{
  "arch": "tdnn",
  "dataset": "synthesised imitations of 52 everyday sounds, one a clip",
  "gain_aug_db": 6,
  "hop_length": 160,
  "targets": ["group"],
  "num_classes": 7,
  "hidden_act": "silu",
  "depths": [9],
  "loss": "cross_entropy",
  "init": "xavier_uniform",
  "optimizer": "muon",
  "adamw_lr_other_params": 0.0026,
  "epochs": 149.4,
  "adamw_weight_decay_other_params": 0
}
Rows from block 2 of a small sound classifier, named by matrix and row number. Each number is 128 + 32 x the weight over its row's rms, rounded and kept within 0 to 255. All counts start at 0. Numbers have three digits each. After the name is the row's rms in percent of the matrix's.
After each channel's rows are labels from the 100 clips, of 14848, where the channel reaches its highest value: "top examples" is what is common among them. Only what is clearly more common there than usual is listed. The data: synthesised imitations of 52 everyday sounds, one a clip. In brackets: how many of the 100, against the usual share in percent.
# conv: width-3 conv, dilation 2 (model.blocks.2.conv.weight, 256x256x3, each kernel summed), inputs 0-255

conv.101 073:093140092139096101101078114148140140098045167156105116133148120132120186186135094161051096125091119141135137115140069123173125130110121142137127083129111096124123103124121100094106087156144113135118133128126171106114134127131115084109131138141167118126148165133080151110125144065128153103117143125128100134193109085142131134090208094081170091086138116128131109178130076106106123141087180103107128102178095180126167147147177099149128160201131144105077147203067118072135116154128121111154147134149104116128111068116128159153149094093074092113118119085098170181185124144132079130144083158079151124191135095101163173162071105083145143148125101189146144106103172070204119066122151189063129095128184118088119079112089117141133082093137146116130071107124197072119160079124212
top examples: crying baby (45 vs 1.7); people (45 vs 14.9)

conv.195 122:177086137131134119125203074095077104059080092168125097156126107052139095128104124118099107107140072086101135151121154061141128094166106100128123180093114105114118093172097104111117119124085134141144127098137128043044090118148167120146215078128128140152130146133123058098136074117078100151152161138089139134098149128173145150137110159148075133136090124100117088110116178110081123054164159102193128142159119109125143143132175134152080108147156109065109120140154143141079134140094109153125101143107096074108043137111128183111142147115128168132114102135111160130101122091116098106125154133123101176141119097093117102135112098134115097169122116143099158109131132099092101113136036157184125216106173140157127100148102127032137086154144143243140161132139127073118156139104136
top examples: household (98 vs 19); doorbell (84 vs 2)

conv.200 120:092127128177081123116124130087128154137074180136087080227080121203134106167115132150077139120104080142120181152116130101103156152111113100133084125131079116088149157151076195132102121114206098134116163126208124179118122086147148118123149125102136077113084147120141080118118114119181158179167105121187128088148229109159116135109113109077174123116074153132101093186196143120123159136126118138125077131135097136100088035129128120076167104200087128177122130158119139167099113091108218065138162106121134179128128135092128111128154135099143170121167113089169134166151126136097162142128117120124117128134115141152100104158134076103096107088112126121172115117150102165106131173128120149153113144186143110123078130099101165158049144144094110096159165153099085134120124201094087
top examples: siren (74 vs 1.9); signals (74 vs 11.4); meowing (26 vs 1.9)

conv.157 130:134102117000131116131149082129118107113094122086150113141134128158116099118107090109131114124100139096108125114126060129083143130140199125119102111131147221051124136129106097126128115133149119096124071121134145121121125103129131101132067117128113145140075132141096128099144093136134107089096135134165168117138113120129013136161106114122128081120131128125135128145118128107112115120126140130119127128108136128166128122121041088124091094127113138078136172134108117098132128135121121117129145128122107125096120085180116108131140138119128058125174128153095144108136124137047162146137126130114154117121158151150146131111125122128125171104126163134108128000135099151118128107059130133098081128092115115147141151130108117122129152140121126119106000155078128213109123094146164
top examples: nature (42 vs 13.7)

conv.44 105:068133128137121133128091122100164115130065119084165128141135124133147104033174152227101147148113170161132154175101041097034077134075094140112139111123118185143128080109142060138145112174060116117121133128121107124125139094146108107101110133174131110116123099133144139119101154158129156114094130093103118117120122133087084165112122111099145206124119167161134139089086180173128139148097064141013150098143109124138126090159128151104142116102107208112116158176134121136184145140166128134152136128139140125120159201135176132114133170110162134161158112168135126160027102108086159151091082060108098099099068132082127107178138134148121195087120064127155106166097165107103115130102067136169129161148115140092142126121145108143129096107158115095136121081140053146131138140102107
top examples: laser zap (58 vs 1.9); knocking (31 vs 2)

conv.73 093:166073154133129139142139093132106211113182143149129128158138115104155071151083077110128128115116128123146150044109113138122136138193188103099136076131122135131108104140107101124141119101123117140097120118113107160128164128128101202158216130149159119122130106113102190100136145157139115105155113115100136089112140108137109125157006148143123130125110149080153130134153152127133105115150132128197101165110167135165139135108150122090174138102128118141099130066220140171093165237166103074165173151126145142167135098145141134107108104117143137125093185134098118055177105141205128118128112093140197133114192059109132127131095103105141131134120147124095133068166123112029139082149096118130128134150140088110155124173152081066103148163077136127116173157091180118145102074128051
top examples: spray hiss (62 vs 1.7); machines and effects (62 vs 21.7)

conv.184 070:190082119128100169125103112142142150128143172140117080109131120112171120080111188133195117124139102090119154086135094133112146129150090120121079113108115136126167082111133132086120158136085067115084211133056071172133103102170104118152057151103071153128139178154130130113145126125138151161102127125103165140114109142199138104095182115128105088099150098119109092124094135105105121122207072143048079090099098150099106078156134102126175140112107077150101136138119137128115138070152121139112132163106184150061159154078071163164119056136182148170156072070089122217136129123104075108137150100133159113128119137087112128118109101134142132159114112114150125076121081205151112036114103092140134081157144107117111148102122155169095164114155114171110069166134074117156098086136184
top examples: music (56 vs 3.8); drum roll (45 vs 1.9)

conv.227 091:188183110184138120116132115141136158107098138090155134164145171112090114123104126118179148106101129102148111069153136152086142100130170170110116128145055142132100108100146102080112135147128079132080098131159115100078198182138126130116162106161161180135118134132165141110140128144130155195130098157206158127113089130090139112125129131107156070143149140145102119071136163189120119113145114138128113100145104148122116125149123101150106064128145101152100103121132162171106048150134130032137089113133141135132176083146168096142131218171115127118126154218157150143119158115088169135122121161117125134084071086092086065140132165124110044077107136089151110118111213131160104097111171134075147122140096100099131128128116131154107132108098214117070152062023128126139138120148213
top examples: hammering (100 vs 2); machines and effects (100 vs 21.7)

conv.53 081:151154184116073110123137152109049067128059168117141145124111117161114138144128187128128117112118099160148128164129111118173103114147103094146107132113123161117167134128188085111143160114116109107127108100110166148123128097128141035122167129111141167071131162120111247142107150110127190080079117176109132120152105128109113094112175125117064032126138184169090075176135105128142143115126091089135090162140102121127128114183119087147168127181083087130065136104122134109130109083093084103137140125115183097117086150139063164151084096081170124119163125094138116114149138151122126187175131103175121140095121146156140080115075162092128128169169100129118129141109163131170139118078115175230164128111127128091126130065204091110188122120103116128185145091154133091070100131173162
top examples: hammering (59 vs 2); machines and effects (59 vs 21.7)

conv.127 074:104188125144143083158119143160125130101132121204131113070105173138113137119117148105139142136101171095169021084138113132118114079107141180088141146069080132145117158157153080073130149174142128132127092123138095154122128051102119095145123162111063100069137179096091109149168128185107110098158131086122150143093108113061112063141161134111116137118106163113128107100144125155096129091154112108147137122113135060178115137137121135113057137119129071092125153108126150126102087079154005167169047087113130072128103163128137087107140192095080142097114152098121158119173143146126169079086114188117111123136086076092104097136147141150089105172110173102195055145122102096109093140104146132148100120104097095149128128074164097114135114126155097119114187115148051129111149107124156
top examples: hammering (87 vs 2); machines and effects (87 vs 21.7)

conv.248 059:175129148088101065155085144103112119141141154127115124139106137134154138144111178109135140187134107135147159104097092157130104223123106105136141129117140108112132116139078152155141065083057112117144123189156141119136119185103154138112117165160151104118115140138160105154112123088064122185157075158136164152120115079138153064072084125128132151138158070109061125124121086097138075015103130170136085101167130051139123091067160124152157079104151150116128118071076198130142150143128101079083152173150072129117171123155142118106193126134148098149022114137134106199147124132128072125106091154079149134053129099136143083144139128146144141146115144111133148130114091128143119079178138102163105142173080109102125163128109123110133078118108082133154101115198154070173071086113118
top examples: siren (59 vs 1.9); water drop (41 vs 2)

conv.168 070:168114125106154127137119102156124103184134150177151147127101128133121093144170105097158086112188118018104093129192128172077128116139127117089134164128148112133137184155136128149096072159128125121122156159132130099147128090120117128102131128173089083180115038137114146121093128104107140161139093158097121045120162218172144090097152168087100142124127086154088142098113140113056131166114097136114114081092142132128135134127123048193111168125111123086154186140117063124117164151117143084133111165159161148060141153127116146094133122145091137094087143163113128099150134208040127169136128136089102111108112123065117160134106184109118105091065187134142121110137080128118117097113139132128091121133093166141145067118159164167114064180096072128159084077120080120148092214115138
top examples: water drop (50 vs 2); beeping (42 vs 1.8)

conv.202 078:118119131148144086047111158115139147148033128079139121093103080125125125086164096108147132149142100118151097216131092132100128127170152105122114117151187114102075168104087136106139135099096108110124117121128179128102120101128144107105142141126156123114137107120101087094109088103119044087109060120122103130138124157145178132147045076128125147060128157087141119180145103169166157116133080073127159155130084081084112184114033147122120112092149104125135146184153101096155128076113031111113146148128119086095128111130141136129148128124098118108118145100136175132117158117115112089096125145119163181087109123104143150122103148186135112101069076105148176094121080095159139051087155173080129137113135163097108068147149078000096137107153141149150122120129071131114166083150088
top examples: household (40 vs 19)

conv.66 115:142120100142128142148139106112137114189180118143135060134117097178136140115082190109104058094130120115094109084129161101092152126151182140110123126127129153119128134107163172255116131117116097120166145120097136162180110121166155136106161110135129121104111120134107110121132000112128111128120127111113105120166140076149136138128135131113145153128135128105114124152145138151125116098117134097072104119094136128121088098139157139128087138155105097147128192083124108125133133057156112086131083152117118128179152131068129128005111106128159129130110095110125073164106122103105119127128128108137089129104166144150116149137125128158102142136113120103138128164128103121000112114148133059182134112157105087148105164184121148134146109118088105150116125137163145199134120130073112
top examples: thunder (80 vs 2); nature (80 vs 13.7)

conv.54 139:132113153116131100121055142128120099107121142093125146136114147103203094157123115124162142058135131128130199145133084255213168103111104128125117127114106121119122190067128125203096105166136129132173113116100137144126119119138164120112130104168027157167131097120112145150140196056122143118088129119154077127151118114142126115136147156123141165104128050145112130075167128128102123207092144128170176118136137111053161113133081124116167116097127128140138174119150147153176173152152160134138138121143136151132219133156107095136150118128219100158110138106155096188103113165118106131128145130137113136136097102137092058117138104107083121047117066165121127126129113123135124118128113147141130107115031111102130102125080110135166081159084120141116128127114085129172166152170176
top examples: household (95 vs 19); knocking (72 vs 2)

conv.160 102:131129141152128089186119147135143093114102107122083159147103160124073128108117109094169128080082121191040189166138095117151134113128094082157098143133160127131099120133131108113169076119158103103105135132126160095149132093083123141130173110099128160092155182113148104156085136131129164116098102086063204098149148122120000139152191106071069126145113082126121096178104114093055110118083132107089145098073132112077131110140108087076132150104076125097116092137128087138128083173141191139077132128125138160088094086143099096159101125087147130110121136102123105184062138128082156084118132108109141089149126123145115128103115110106137116096115130140118129195120059119146138099097025133122128099105130146034125138129150123138109180123137130117128205112130108159090121095125137
top examples: signals (64 vs 11.4); phone ringing (39 vs 2.1)

conv.178 075:124112185091186123153128126128117057134183104129113129162140162101128143150108094142122160138120124083181135017038133143074129158088140147099128139120099125139133142128118175182120092139099147138126118136096128142128110097128153109135160100200108119148159087080110125111122194111105142131088126152187163145059121033124078118128187118126143075122105146092108118162149138066084146123108136137071049128143110147133157070179154117116091137099081134099187112095139135083130112079110124129073093103093109097157112146132162146135128126080131092136160064193090125047079126190104060110103072155105111122128096107173124104111093118128129158105158147100132130142127081171109083102083130121164104124081100166129076149137094152096077095136131102101103077100131117095121059146181119
top examples: people (66 vs 14.9); footsteps (36 vs 2)

conv.78 074:105150114112141130132136154166095146098159117109111041103137175109139121175118141092158086151105117166139125099180140138143132130124129084149129155145083152157051125137128124114058123084130142088157143103169138064101105192044131103091151165138147142091127104173098159111120117116078128177106162136128136122119116129101122108112111164116161189094137132094186142150123121113168123181069110101110164158111099097140106118135192119094120097143119200060109128205085178127117133155114129136060100143103107091110150162158117128181086057093127155086074169203148063126149117115108141172094053143088134174122117147169064108117112077134122137137092034117147106081125153117158095133134128122111073059122101074136120143110103135173107136082107037168144152126093083099115120139129156
top examples: people (75 vs 14.9); chatter (56 vs 1.7)

conv.74 099:130130148113160114136136202126142128084065137095141085109144166107122154138117120117137207080166118164109128247122145049255120166148095145093106118124130076164104147153078139080113082099160136104094130140152141128129154098135066164086097137181158098109144243133125150128121138127128119109144142123119123161127114152153111112101138131090127120089143129105099133123154125103090108120153150118092132152128083141143117128127104116128124125163136104112068043081128155096113139181143080133122125115134172132065144124073129111200098127086160100152171129127173105108178131101153089128144133115131108133134097104174098128125097046070119162086119003149114127076119098082116119098101122109183138145133144131134116092113134151129183128070099139116135083127143142111100142163164115
top examples: mains hum (40 vs 12.8); nature (34 vs 13.7)

conv.81 121:119146120124108176134067113142128112116158142162104125126149155130165223154137131141096106133159121118131116042054128116179122100140130139122128118143121043122142064099127119123116115177011101131127155134088099127124121119187159089132134075175142141138128090139122113106120124028147118135113132140136078073159140133154057116110115097148138149119123069111150119116153137114141152145123139115143109142117103121139139153077113123136116128114145128122120116109121079112115126121140120143123107081160132072140103084104132061134146155156148183166161070154127137122103124125112111184113076155153067105125134108074117112120105129132124131000121126128103153214128134000110119132115158120129144084156119114115128129108155091124123044139105093131099181095108132190134124100126149
top examples: muffled (low-pass) (48 vs 12); car passing (39 vs 2)

conv.158 101:093101093103138145182128155136134126128077073104140152107144078118105173195150142124167115165117189104131108164084073197144112151133110116098150052128132162143138076130118116159143175112128139159163123168119173123117109138104141116152173107158085075090085117136098056099169134137115098141133111133143219140148195068159083098109158146194142118119128146128127131120122162111152113108112131109158133153135090099118099161123193122151119165153165145088118166206117057144159124142108133141153131122171086114121174135185103143101108064123139119107166110116134133132091088124135167128071098171172108108069090142140134226129072175101148119061128154096073112137124088164152122166128114082106153161175106186167106115090155094181169147180158149126128186142162146049138086085107108
top examples: laser zap (93 vs 1.9); machines and effects (93 vs 21.7)

conv.86 098:143119128134114087101108118127168148111127118141120136090172135129181123081148100180138092137171177076105088142157080087059165128139081106094126075089139122200110097173179098189106104136166191158124092111118098082087161111129135131178202127159122117143065076099148082106104102090176103112139170142094176139144133075126116111161182110161178097130101144124146104093074132139132111124129128147141166172068171126158051125171115138159110077147127156180161159172112111126150108131138142107151116154107127085137104094102142175133120074150134070170129103110139232128163136045117116097130116117081151208080152101141130191111154094127098172128105137111119136158143164136131137151133128101120158115134157128144116033140150150058142160138207089121127151145129139101092095119114071
top examples: household (96 vs 19); clock ticking (63 vs 1.9)

conv.102 092:176131132146109128118096160137113093140115128128118168094126179107115136183086085080162128135159120118120080000127128128144122127077056139137163148101123095109112151184124112142079148160128154079156128128121075091128111135110078153130088119182120122118133144152126107098118178163134124125082117128108152080122118170183086103147121171098107164116176119089115186149102154117137133134171134059066127163096121078159151161082135149124110083186135158130073138102139108168133114135148169147115153086079144165111115151144114103140117139153138127122119104143133118080121141120107113151094088126072087101141112063110142200111118127090162128128107102126128098172117129151200150164109153111059182098172144168108128134076136156157128139109122085162156186123066072008148095114168161
top examples: people (68 vs 14.9)

conv.87 111:025129109137111166167157098150115074115093074149009147097114122148122018134129128095111072114087121093125172097077046166169065104158145120077117133173132190106132098121119127130126127169135120137102124138126136196116113105136112141137182103115168111112149125094127096179208153098075113149128106137125119143158128128101123128122129093138160133169109116144072154206126135110097128103129118132167157103130042129135126115117131129118113137093145100131138135154099091141128128153117182035130152103084097122093136125165089120124126129128063151097126092030152125154091110095102131112160045153089114126135164134133136139099128147127089086135125066098133162083124074142160143160108102086133121126106159140059127138128175103125091152108086089140139136117147026133120131157128162
top examples: text has "noise" (57 vs 24.5); drum roll (25 vs 1.9); group: music (25 vs 3.8)

conv.137 098:094186128145060147212165097115111143144125131145103101155112128180111129127099204131106139066131121175116155177146129145104143077112187125083087150149101125104184152128107159017128117147109132165118152085130098189136130115126116110164111128135140133119136179107175151202150131166146160142100102131151077109134132170151142097131169111152141059190139157128117158085162095102112146128112101172115061044142099121128154118122157119132139102104142087116149133089122142136073137106137099177153098108155146157185143122057128058116112144108150124127120194075098146127103140127106059077118110149121132111095136129148192072179088123098082061167133129106179123134134089113088113141105070139054145118112152112148102150163144178159137164096105172121139152155133135217186176116108111
top examples: animals (98 vs 15.4); bird chirping (55 vs 1.9)

conv.201 100:151140149122076120110112091114148106139180095125116114111089146136201124178105123139114178128126160128135130051143108133158112192129056140125114139124138229204094145158065031162125150108130106108117127109114110157106115148118132179136101124148089103101134109123088140136178119166130110110120083155152166128130137107143086105174119087205148105125100124120123123133142179126075134185120156073139136150139209190184094115144146113126187132088114121216071145012124100081123110093175139136102094148128123140123099101159138111097126134113131122164109066155133125068134137137132120125118133134085136155129126143122086098115079102173135130086078130184142136229114161123195171155100136091099128120077155108140147114089138149129125125150111066143104167126110157066190135150161109
top examples: nature (32 vs 13.7); signals (30 vs 11.4)

conv.31 122:090109107133130255120137109128156131146149127110128040117136122141121162159113138117042108145157139134153146148148174160074147137108127150143144137124128114152125160131126125091086128158050111160154107158114128041062107113126144158194093194159255092107129162113130100128128162215073168100120154109123140160148111125118123129096104076109103133158094225216083178153072087104155088184151116122101101135119160133119143100128135138091146124113128098111114077154143143148164130138145099082127161135080209078124143111135126137115101110172078145111099138129110178142155110140122113150123161079112106178126145117116131138125111129138060179128098138115107125122128112119139139076104120162065097103167209124128128110133162117154117128162123120075128088091079116115151167144111121
top examples: siren (62 vs 1.9); signals (62 vs 11.4)

conv.51 094:175113108093147121212135106100113090147118127196174110080156116092149121155167081105079128119065123135116089071151148118069118082163071143052137184127066123105105100139139128099170149128131144090119053097103140127123169158103141085151176178178204128137130084143126147102125071117155128151111169107104128062114117086120199092137212123177142119131081188104131116163149155079144168128070120159125094139145143089095076128135062136137110139123103154145167128122164080111106082074083168159134137120154106128089093088148114117090103159090138106160144075126126166069167099135175091180100149134118061109121124118123149107123111100149083128132142154219162092093115119128053095102135113138120125120106092105106121178108100166106116128173111110157153121162128139109117091089164096
top examples: spray hiss (48 vs 1.7); machines and effects (48 vs 21.7)

conv.3 130:136099109126146111149087104173146128147096089154206122139144161136107126180092131127085102119122141132118137173087132142165110089146088131133135123110124000118136168114157154117108102149073154146117135135105134136127115120128084095111087153040197102117135103143135108074132144015113130135129155070103011163133131112131098147135138134132122132118099124133106098097102077129160140123141101126140161137119037159122128122104104168128111178121141203123124186159128130115140096133083128094128139161092107110098112138110104176146121141111089122137145140142127136100146130158128123124132091118117121129131118128108124095128093120117066063142132099141126116169125125136121124130159123125089140096152123134099103134118162135146104115122176128124164111127096148155106089100014145
top examples: laser zap (31 vs 1.9); fire crackling (25 vs 2)

conv.82 095:048112069108114135187139116137116086145090091146138114128038138128035141121119140089131092130161102121147063100133108100119110077128161230092139096119071121144128147113088136129136071154078124097021181161109139159083144026138060150182122096100110107127125140139061130065076184129092073141087084157141132154125131103149131136147124091107097095112153080113104128086144124103053076169128127112131209131110120117170164108170155136058143126128125077114163120106134130099130122123125163119133198110126097090113154125175116128141141102150177126097169082087104082129114146096105203136139105148107178142136098106087123116093115090129108123069105113151107123115129071114143135145105168124135188123113144122108148158129102142153096142119084147149155123134131084101111095156109138
top examples: people (45 vs 14.9); coughing (27 vs 2)

conv.205 076:194115130119115157180145141117112080130074178130087200103112127092111115093153125143134151127091137148128149191090109107126137112116042129082101092084138098185141118084133146064092126112136160089099163151107095173142134209110108149106063033104119111087165136123140184134121169108120124109139123192081123133124128088140091149193097155082145131141143122128094090123131160102099140095134118102128108109129133120105180142198081095103106074100145112122128153092076128102128116140121125105190209127107126128041128101080128122094110172202124113093132135149124147120077162116017184120176151129088104107132097091051171119116190139081167128138130115136164132129089156128139136105081149132098186144102164121147131081097112083111126128153119088144125162108140079185127120121166110
top examples: nature (81 vs 13.7); stream (70 vs 1.8)

conv.223 064:162134138122128144125148148113050145129141134129150124129100171111117143128131143088141073164115163129115141210149178149121151126093147097152108120103126135155139113076124129101090169156104078081129176179121061093112107102107091120095139119160088105170102042109179088081179145107119152158115087099096088180139086082098145070091124082111161116168160119160162049083113072122144167189124112078131124073128133135122100142075075180128137109134145120191118167093162075120155132103150132127107082095154135105116104176079119101117104153101101138153137121140145147161109143142107102081148100142099162099083129143106144133158031101119108106052143106066154117118113041129139121123157092048145145083165162142097135070135149153193104101144101145159168089091119105128096058082153104
top examples: laser zap (100 vs 1.9); machines and effects (100 vs 21.7)

conv.190 107:128066109128129141100108174154121112123061128134107109157151128168158150136117153131166152160128132140137173154083135135116181126172055105089134145119140131146139162107092110070105137135095174150142169112116078207172138119131119101089104103103181135120118123134133124055136199086128102149157133106152120089121179136174184170219097113081082177109078090084103096152136090191112107142129068169122114137158089137063126103151143118120159109116128162115113162121140125137163168094134129119116180086134125082107120140000159130131091088103082114132216088128114113104099137081120140144112082162116117173064140153106121104117140149147148193049110181127153166128150152171100110128133129086114104113138084094098146121094204077128070090125093137111133112140146096116178126171073118
top examples: household (100 vs 19); knocking (97 vs 2)

conv.230 090:116170140123094121128098134092108082167075115043098144128091120079132133130106044176098160110143105093125133187104107128115125107120116159130048170124081128124159104138169169151199067128165060158103076100062155095129079144164128108140113116081181148092129153122110128128100110135207130172097128073110128149208169086140100125195113128128091111146091116116138139134164155133099196109122098152145099100100153144106084133132141150107149136201073151177131149126109123123094120141106142124167107106119155206147112121134145094147217128125094116134192110131139089173165083125097128121127119072172153116124108194105168116108132158173096164135191134126116101145198058149171098121125070161147078145147108156174066121120134186132101128128168124132107163136122110124126138177156094
top examples: siren (60 vs 1.9); signals (60 vs 11.4); meowing (40 vs 1.9)

conv.141 110:164210129118129184134074135174087104073117101131071075110096130120129120164115161110160162143121090087139146145128154128084072077179117144122123079096061095118171098107181109128194112135105171211122125142064148098100064115098121173119130116113114127138070118106107093096114132160129116104110140104107085150168089144121125073143120087135095060053156116144103163128144166156124128142149038118106169143113141092150160130131116145105150126152135139135089128198137096129104109162120153182149114071156090109124129126104110087128148167141103077081133124011146107093111085144109162121135064166076115127133138186069123133081107128138128054144140092111059074130147137128122092098176140090095102109113086151104147119158111084134088185120169122166099146110179088141126163122117117
top examples: hammering (81 vs 2); machines and effects (81 vs 21.7)

conv.52 085:129140073101097152139087216116177101182087131165175183100184115134123191081145145108133122122113081130112176113097151157086116149110101180127068150115122119098128151130121114172120143106139132100089155148136123147114128087127169093137120155129096193128096148121137169132109105113128138134161166123099128130125151124109090120183198097071096123135175196122184112127121113168161066138142089147104074117098137108173102174077099178089127149129124133128141183107113182162083139134136157161124110124119126091087135125078069108086121071162160098110148121074131165063124120113084106088119136119135071132120156157120165098068093109128164132078150167140061146091074147106085080106058136143135139136230099089128139135084130159113145172151101118127064101126125187109067048096110161
top examples: crying baby (63 vs 1.7); people (63 vs 14.9)

conv.161 096:132120122158056128083105134128128167111121099091121122136128108158114158116127121075141136089167175139123160092171134096201192131110087073133131089132135146083119033103069154021147148111093145155160119144122099128188118118119134163129072136119057118112118072098105127088060145138117138123115121109091154144086103213106093060129093181162135191084136189108153132136130078139125177128195128111177104111132093035137126135114108133093079105136107128105095089183076167135131099119089114072153117097066120058099094177095127141108140122109165128072126153151152128134143114130136099112098136148140135116141117128205162133134145159102124089163130106068114139149127103101132116170102101102143138138194102128124087125071085184137115139123100120107092181122083164128101152169157089
top examples: people (60 vs 14.9); laughter (26 vs 1.8)

conv.67 086:113082098140138148098149133136083145135136078059129081144130109122127131150153128127132180079109213148116155109117164143093212147120137152090145138172158127165147096138152161150128083127114167078137098099152154112143151164120117113209118136146117141091133115071154138111153156134134087009037100142128144137132119106093079127124167138093128120128134153143123117117126102125119133155163236141140168178157145134071130155078186109178166088148147187126090162233129130158125055062137081114197113130056166126167110108128147176099087111093148072152100115133138156221119158128136133128148178073080151141118110144141158128118169166128168153142156145097134126065128171117146215129144130144132154132087115137142134069132088129134144142128141135143141115148108119122109120102149116
top examples: signals (59 vs 11.4)

conv.188 099:140161121141141090059105147109105088085072174185138103059152109127151131128128096176089151099111085138082132121115148128167140187128083144178074076062112096185083081096148134119128173114051129077111168120094152143110108131069098120128154151132128110161082114178132119160160123166164170132120141072079100142155118102085165138106133131093080138150109153131127134117128141183102145132130184101101146112163108143091128119167158120090086117134174145165103164104134098128086165128100129118156131129132091132087106074151148109168138134097145136111128107108145053054066121128129079070152129105139063102122139121141143122107150150172122061153120118182128092088128176176135095146128159128174125127081177108099116168043125156104128128128076134189153203110152074018129098166124141
top examples: household (100 vs 19); doorbell (83 vs 2)

conv.43 110:133087109047173156154058104104077115111147134111113129144104136121168131161093127112123130116172125086141075118127159127125093107184124106140100135120107117141134138112155117103184128137097123155112128161134128104116163096056082062157103171181097116135103136104103112113085115169133093140112132165066136145179193096164122105114128089151107112128107143146115145107177209121106144108156085129133132135078172157245118113133096114080135184179127104128110125168145082099073103137119089147072089117120098117128130139159122053110156145132103103112164122121182076104112111137074136115039114168150112077117119209140137137139119126128152116188130092133152122172166105043107134173248113126154136131089139120124118157155131146122109149143155146157125118116237201163154144141138129
top examples: animals (99 vs 15.4); meowing (70 vs 1.9); howling (27 vs 2)

conv.91 085:107130255144154125169129128154136141123117128121148093137165125157134117096158135084093080087076113117076092110128118136169082114144153123183102065167116111166129131110122103155114146132136121087100127143127094068135123124104120114118060190116087120093139107069114113156122120138137152163136135137132066131116090120048134128112119094116181065102140126099145105115090127046207114129127129127117149106136083113152162101126097139179118115141154122154154128136055115114102137152157124156115113111064062092114090063115112158068104139140150114142133205096128116190162121159117171172082090109091228109095170109114147087113105134120091113211070122134112104087143103145181147107130119079152070117121109098150107128169149147106122138147087160128128137143100207136105143138103119
top examples: nature (51 vs 13.7); fire crackling (50 vs 2)

conv.2 111:120128114088089080154109081060125097135125131058128159188100120099167138157134145112078124070149063136088181135148154136158074153128146087122157125096102115144129128067173128092184114128128076117128119124168116110127131115064146114108100078075173090145097129136084109120135151131145151154117112144128124136123178133108058122138189127116147106128118119127124107142176137118099162061136110157136166127133142104144080143136161118112128113110102143160108129122103209155115143142186128115100155136116164071090162096124063057103158099171135133086099115147168111164122072098187155097095124134014149111139111114120095123195118117109133119084128122026142061154134103108140132133060133110086065054108103092083112063133149150142131199139149134153146145062095098104058100141132120
top examples: siren (58 vs 1.9); signals (58 vs 11.4); meowing (30 vs 1.9)

conv.136 062:143078144072162154120147084101131141174182100174144084128184110128136120082138140154080142093159101116132103163108095027176108128083197138197151111128094117081105146116089165124098133096114127109135113094095128110101130092147140120134097161164148119156143129077118146143114178162111128081148169128062088163147148085113089090135114084091152129056072197113101092052182094074106109111090169132095133143155168085124111114146164125104072134144111092093148100164093115101148125157157137108143091116097119152117088092110103113167141091082146192141160143124054104159105169126149149116105113160148083114091119166127137159112131173137115056185119131063127063143139207172104150092069091116201114106079107093110144135138142166064153143132147114091120127121103129136114142159091084
top examples: nature (100 vs 13.7); water drop (63 vs 2)

conv.96 102:128164137137164122128137103143145188105118126126181158190141092131137130123098057156104144139080136132146115111105037128134093105136161093136157127084142154133119137136096071137144133113148145128070113137122122128100125088101145111114128072141113142112146099104120099139105230133109150144116116125146128119078128102121128107126007131180119071101192158132159131114066125107134128108138119128091133133150102161123142157141109114152194149117128129131149101036132128121129139254095143160128128160100115108157108109106157155137126152118141109113137221150051119137135154146213193129149134135126163134107130085026101133114135137158084112138137106123096184143138066102222150096124099146147119157144099104117127110147186057120077102133155171156126176109143214139126111139191133
top examples: people (67 vs 14.9); footsteps (63 vs 2)

conv.111 125:019128111209135113087103121147101128096119134114157114133109075172126127130101103167060128127109153055115139175043094108131066134128115175192147119162135172133092167133060128124131104151116128126059085128109114134164112120176146132121183162148100102120120114144123111128126105183114153145189142118112137128118146122147112128135135111122145098126095199124145105135091113144085143134140149128112101129131154146062110112145140114124028115100105149128105147138105093121113128109151118118148172138119123157147111147179129153142086138134097128110129104157134109141138135151043106127135140148135128180124135102146134139121216111136070130099127160128094123255135078145136141139126120120048100114164147179145101111085049084136161132098154109089132204130156079149160111120128121
top examples: nature (48 vs 13.7)

conv.99 103:177123139128098132126114163130115108067107156186110114153104145156152123186125109128126137166079197125156166064188108046112128081103135128098130136085208154150088124149108090067131122122143092126100063117129122132118128131146091136138157128172102128124145131144110140098142183154151140105144098121162144071089164094121145062138118029171093159090085097099104108232110100161119159132090135131141079172104157116141067136099070108109150141136110110153132158047189048119129144124100118156088125147182084135082000127081137082167107109098146132142155143198078061102163120119103110155115119133104108101164132154102120128096113125113071124147115131111142124124152097129128119117124144160112179112136091155099162134132160109128127134116102090070145113158177079128093166128159109
top examples: laser zap (58 vs 1.9); machines and effects (58 vs 21.7)

conv.34 087:113132043111090012135128137128149133117131118139115103080157160119164163112154189117149122126127113134157177083104128146128125173137096149106148107139095125122095123100060158075095140137145110150159144145123130150164094107100144109102091075142104111135123113135111076103148021147129107125195140125103123167113121145133182118148147158139149165136105126135127141171141083113104111109122085130094113112128164095133110129097072101079098131146095059093124082091173149146143127000071138138134137120100116122120125140083077149060115130126099116129118033185134135099076132149076039074124105100128136103139112131180119158128143141177151127168184153116107096205117129109106141098128125074117136094122098170127102069118137143128136144098138178124131091160068126155088137114139091
top examples: barking (31 vs 2); crying baby (25 vs 1.7)